From a checkpoint of a small segmentation model: 64-pixel images.
Rows from block 3 of the encoder of a small segmentation model, named by matrix and row number. Rows with one number within an expert belong to one neuron, the router's apart. Each number is 200 + 30 x the weight over its row's rms, rounded and kept within 0 to 999. All counts start at 0. After the name is the row's rms in percent of the matrix's.
After each expert's rows are labels from the 100 images, of 14848, where the router gives the expert most weight on average: "colour at peak" is the nearest of a few named colours to the mean colour under the peak. Only what is clearly more common there than usual is listed. The data: small charts drawn from random numbers. In brackets: how many of the 100, against the usual share in percent.
# router: router (encoder.blocks.3.mlp.router.weight, 32x160, trained with AdamW), inputs 108-159
# up: expert up (encoder.blocks.3.mlp.up, 32x32x160), inputs 108-159
# down: expert down (encoder.blocks.3.mlp.down, 32x160x32, transposed), outputs 108-159

# expert 15
router.15,103,244,175,202,189,181,262,215,190,229,208,191,232,205,162,170,170,198,173,166,167,160,231,199,164,180,210,193,216,249,181,161,240,212,233,157,164,230,189,170,162,156,198,169,238,233,120,177,179,177,148,225,234
up.0,094,207,185,193,142,187,255,201,255,245,197,206,172,212,197,188,161,197,236,207,200,233,193,210,160,245,252,241,197,257,193,212,175,181,231,235,154,194,219,177,211,185,234,265,208,225,166,240,187,234,161,221,164
down.0,089,184,225,155,224,225,227,227,237,211,179,220,142,242,237,188,212,194,176,200,242,161,178,205,149,205,183,162,190,202,135,204,202,238,234,247,129,190,176,230,178,170,189,229,127,181,235,167,205,224,180,184,212
colour at peak: brown (53 vs 10.6); black (47 vs 14.4)

# expert 23
router.23,100,280,207,182,169,257,225,241,159,248,234,231,188,184,219,151,175,175,225,220,215,171,174,225,157,142,205,226,180,203,210,147,228,207,252,210,170,261,189,175,238,171,172,234,200,226,199,130,194,218,209,177,250
up.0,098,170,237,244,148,210,174,178,211,203,214,212,234,199,177,254,173,242,232,209,200,214,187,163,202,235,217,215,190,196,192,189,205,191,172,208,214,184,143,183,225,202,183,137,205,238,226,222,195,209,178,179,174
down.0,106,227,209,153,166,187,176,192,212,242,165,253,189,178,166,192,152,230,190,211,190,221,179,211,176,157,221,224,230,242,208,209,215,163,211,208,198,220,201,150,245,209,191,225,195,199,166,167,194,225,274,191,211
colour at peak: brown (74 vs 10.6)

# expert 5
router.5,089,186,151,194,205,157,194,169,216,181,203,178,152,193,215,176,211,165,205,201,181,270,244,216,199,156,161,175,188,193,176,193,164,217,221,216,229,131,224,236,149,173,203,200,215,182,225,223,198,228,196,213,164
up.0,108,178,157,271,200,210,209,178,187,215,183,233,214,227,200,198,189,222,194,232,177,159,189,190,213,215,180,192,211,163,193,191,174,219,206,216,180,173,177,243,224,189,206,191,198,233,167,211,202,168,205,249,130
down.0,109,188,140,221,150,199,211,238,216,240,189,165,158,141,178,236,173,201,220,187,152,189,192,210,166,162,209,269,177,239,252,178,127,169,211,216,205,193,139,163,210,185,248,173,198,232,224,211,204,221,182,192,232
colour at peak: grey (88 vs 11)

# expert 14
router.14,107,184,169,227,208,186,197,182,135,147,185,171,218,183,216,195,207,154,189,247,197,186,234,169,200,163,215,175,236,192,225,190,234,256,184,190,229,208,165,194,184,176,141,219,207,161,230,189,215,176,216,196,238
up.2,114,223,190,234,182,212,206,190,186,155,257,238,217,171,239,196,255,174,187,203,209,214,217,186,141,184,178,257,232,224,166,201,153,222,174,163,238,185,172,249,177,197,162,160,209,189,272,224,205,245,221,211,182
down.2,108,169,198,199,202,195,171,229,225,203,206,260,207,156,214,212,241,214,204,199,191,160,212,259,168,237,223,179,211,202,186,204,171,147,187,193,204,254,185,212,210,209,186,201,177,165,163,210,203,205,200,199,146
colour at peak: brown (54 vs 10.6); black (44 vs 14.4)

# expert 10
router.10,098,169,223,179,196,172,216,240,267,172,185,204,209,157,210,248,203,211,212,224,193,257,177,208,238,177,212,191,164,205,199,237,234,211,212,250,243,215,260,215,216,218,182,225,165,187,237,170,146,197,215,166,166
up.2,098,180,223,177,135,228,202,197,249,189,229,184,213,187,207,250,226,232,217,216,206,218,225,192,180,221,224,243,246,163,191,193,177,204,174,192,249,182,243,207,216,205,194,142,202,224,216,170,209,227,240,173,229
down.2,102,113,202,208,201,256,190,195,191,209,168,142,213,213,191,200,197,236,250,222,227,217,196,181,223,164,154,212,175,212,189,212,253,160,191,237,245,172,201,175,234,239,217,220,231,181,175,179,203,180,247,147,225
colour at peak: grey (42 vs 11)

# expert 11
router.11,101,252,233,187,242,204,242,181,145,237,224,239,230,214,191,173,153,158,197,207,190,162,233,220,209,197,207,217,217,154,241,192,242,222,214,199,136,206,205,190,212,224,187,211,226,181,162,163,167,249,151,217,198
up.0,102,220,200,229,133,265,171,213,199,184,191,251,161,210,252,231,211,175,238,208,178,208,148,203,144,176,205,181,125,199,149,165,178,239,174,207,210,243,203,179,214,229,179,171,240,188,196,219,220,215,174,181,165
down.0,108,162,218,164,236,166,210,167,206,172,175,130,221,185,147,165,230,218,167,204,187,242,237,201,216,210,190,188,240,227,245,250,207,178,175,179,140,187,209,192,203,184,246,187,166,232,168,141,169,227,186,229,194
colour at peak: brown (64 vs 10.6)

# expert 6
router.6,096,199,186,226,215,176,196,188,167,187,185,175,204,196,246,251,213,188,216,248,213,208,177,183,236,180,181,156,216,184,251,223,176,177,160,177,243,198,205,223,230,230,171,173,166,158,222,222,260,164,241,184,271
up.0,092,249,158,260,228,188,206,201,175,165,206,154,194,155,212,203,220,220,203,244,165,188,204,163,219,135,221,170,217,199,175,200,174,191,218,214,222,181,218,218,192,222,154,209,161,203,216,164,208,178,227,220,167
down.0,098,237,251,214,123,187,226,190,230,179,184,168,183,261,219,171,195,204,161,225,210,226,163,246,193,240,219,232,151,195,188,181,220,140,289,218,143,213,201,201,200,141,179,200,196,167,142,161,196,181,142,191,203
colour at peak: pink (72 vs 17.7)

# expert 29
router.29,090,167,149,197,135,261,239,232,229,220,201,165,210,170,188,204,166,172,218,234,162,210,219,249,169,191,202,215,198,231,197,145,225,242,224,181,237,186,203,152,187,166,175,180,197,192,222,226,203,183,160,196,242
up.0,092,173,240,200,270,167,190,209,203,224,224,205,194,183,246,201,207,182,252,162,135,179,141,191,219,202,192,161,247,183,233,196,176,190,178,198,247,173,218,201,269,178,253,150,198,167,183,193,239,190,251,201,260
down.0,092,206,216,206,145,208,172,257,200,225,159,213,194,221,201,225,259,184,230,185,212,181,188,210,270,191,159,174,245,205,205,171,172,215,203,166,182,131,215,203,171,172,215,162,188,230,190,186,207,177,253,232,210
colour at peak: brown (48 vs 10.6); black (45 vs 14.4)

# expert 19
router.19,100,189,240,171,190,184,215,229,191,250,239,178,171,263,169,242,215,167,163,189,158,223,224,230,202,198,172,198,161,247,241,186,245,221,236,233,130,148,212,171,231,222,236,232,210,162,196,188,198,245,169,188,196
up.2,095,214,221,202,240,196,213,185,210,222,196,211,201,200,167,225,173,195,200,191,163,224,196,131,165,213,248,200,241,228,191,174,247,186,214,177,117,209,247,196,176,147,189,165,222,172,203,208,197,232,135,215,216
down.2,096,169,161,222,225,203,173,216,235,231,210,225,212,166,254,205,254,163,246,172,187,175,181,189,218,238,161,209,145,150,213,184,203,241,197,242,248,232,232,175,160,217,134,197,184,227,198,228,207,216,215,236,196
colour at peak: grey (74 vs 11)

# expert 17
router.17,101,155,251,201,212,187,196,264,210,158,200,231,175,178,239,256,237,199,199,223,164,247,204,186,267,171,217,197,177,247,144,226,223,168,218,224,253,188,227,235,179,233,165,157,184,176,224,250,152,193,204,210,190
up.2,104,233,213,194,193,198,193,184,182,226,234,229,143,232,177,179,253,180,241,125,178,200,235,188,206,211,188,186,192,195,227,255,210,215,176,234,201,201,178,194,154,185,225,154,288,255,156,168,170,194,220,175,200
down.2,111,179,164,187,198,105,181,222,237,210,183,202,161,151,251,218,206,165,140,192,200,172,181,179,212,206,184,147,161,203,260,193,195,231,185,231,214,211,198,196,212,171,202,190,219,240,210,217,206,211,188,180,194
colour at peak: pink (73 vs 17.7)

# expert 4
router.4,111,203,175,222,215,150,144,176,217,228,173,193,139,227,212,197,248,195,204,146,190,209,194,201,209,225,173,191,192,185,178,219,152,154,152,219,185,223,225,239,219,217,161,203,230,213,174,243,158,239,201,199,173
up.0,098,239,201,220,213,221,207,153,252,227,186,138,203,157,239,169,194,163,183,219,203,184,215,199,193,195,170,197,211,239,207,87,170,180,200,229,209,191,192,195,165,204,184,204,183,190,197,223,220,215,190,191,183
down.0,084,219,193,194,246,224,154,189,168,246,196,231,253,202,217,234,252,249,219,294,181,131,223,243,208,187,181,203,178,188,244,137,224,170,195,173,189,199,215,241,207,229,201,199,157,184,174,216,231,196,228,235,183
colour at peak: white (79 vs 37.7)

# expert 13
router.13,100,251,182,227,150,213,236,176,157,217,240,190,222,223,166,158,161,168,259,185,183,179,196,172,188,169,223,201,238,163,192,183,220,218,213,181,168,161,186,159,189,147,232,181,238,209,183,162,235,169,179,271,222
up.0,089,206,195,189,164,144,163,236,190,188,236,216,136,265,190,155,201,140,260,213,148,160,199,189,197,174,167,172,160,183,195,168,207,213,203,218,186,214,208,214,159,153,223,186,226,228,217,185,196,180,205,197,193
down.0,091,200,208,223,146,220,167,235,173,152,217,135,197,232,223,163,199,176,210,236,166,221,197,161,239,182,185,201,207,226,240,164,223,166,218,238,180,183,211,163,227,174,232,222,178,253,228,182,174,177,187,149,207
colour at peak: black (55 vs 14.4); brown (45 vs 10.6)

# expert 27
router.27,097,201,158,202,136,204,194,245,183,174,223,207,221,188,192,133,174,196,204,217,194,239,236,243,164,174,233,217,207,204,232,187,182,221,239,161,213,216,245,161,270,186,203,216,228,196,252,168,196,156,162,217,230
up.2,093,239,201,243,189,205,194,225,227,196,255,235,186,165,177,214,242,222,162,225,199,188,246,187,173,198,219,133,212,213,158,180,170,203,189,185,200,250,227,207,191,188,173,144,221,188,212,232,182,180,177,241,183
down.2,090,188,180,202,195,217,234,215,204,182,190,207,230,140,206,242,221,247,158,197,208,170,213,136,188,144,223,202,227,204,192,208,200,204,217,212,223,199,182,232,167,183,187,172,216,180,212,194,193,231,131,182,198
colour at peak: brown (57 vs 10.6); black (43 vs 14.4)

# expert 31
router.31,085,217,178,216,199,212,216,218,179,212,207,176,235,197,197,166,198,198,195,222,187,176,207,184,173,231,234,243,242,209,173,161,217,234,236,187,209,174,208,152,168,161,262,227,233,227,185,173,179,180,140,218,219
up.2,101,201,190,165,160,208,164,197,186,184,219,156,175,188,192,213,239,235,189,266,225,210,149,173,190,167,196,244,179,190,192,189,213,207,184,182,204,166,195,195,261,212,213,213,167,177,212,154,195,213,195,209,218
down.2,119,221,191,221,229,158,188,192,161,201,186,234,227,130,266,166,245,163,199,236,229,208,178,177,143,221,245,174,241,159,198,208,189,210,179,176,214,234,212,199,184,157,175,197,245,258,157,185,229,227,138,204,206
colour at peak: black (85 vs 14.4)

# expert 22
router.22,113,189,172,220,139,166,137,211,247,159,196,234,210,170,202,184,177,187,160,201,219,238,177,238,182,163,193,212,167,183,246,193,180,192,194,174,245,239,201,211,211,224,191,218,190,219,244,163,188,140,201,168,154
up.2,091,218,194,250,167,215,171,196,204,187,161,189,228,194,125,189,214,239,176,218,248,197,206,188,211,211,198,200,188,222,194,263,165,196,151,189,200,218,203,171,232,196,208,234,211,224,195,172,221,130,213,187,188
down.2,095,185,246,189,143,176,189,173,205,171,210,225,246,197,271,214,233,177,219,252,264,158,190,201,188,203,149,152,246,212,231,210,268,188,158,248,185,224,217,217,180,215,204,177,231,208,203,206,217,306,207,200,259
colour at peak: grey (63 vs 11)

# expert 25
router.25,103,174,250,205,242,160,176,185,216,156,208,196,203,200,242,234,226,188,208,178,204,167,159,165,232,210,151,159,200,197,229,216,170,148,161,249,190,177,191,229,168,170,245,156,154,147,211,210,227,208,242,208,164
up.0,117,207,217,218,119,226,186,226,170,102,260,189,198,213,156,168,191,248,198,168,216,188,238,199,164,185,191,187,153,229,204,189,205,214,175,263,120,200,169,185,178,182,218,226,198,184,203,166,243,182,192,157,206
down.0,115,196,199,152,233,219,232,196,222,177,170,241,202,197,226,190,197,153,190,181,183,222,255,257,181,196,214,226,142,183,139,209,177,195,271,206,190,174,208,225,157,212,189,259,176,182,215,252,183,204,161,219,164
colour at peak: pink (52 vs 17.7)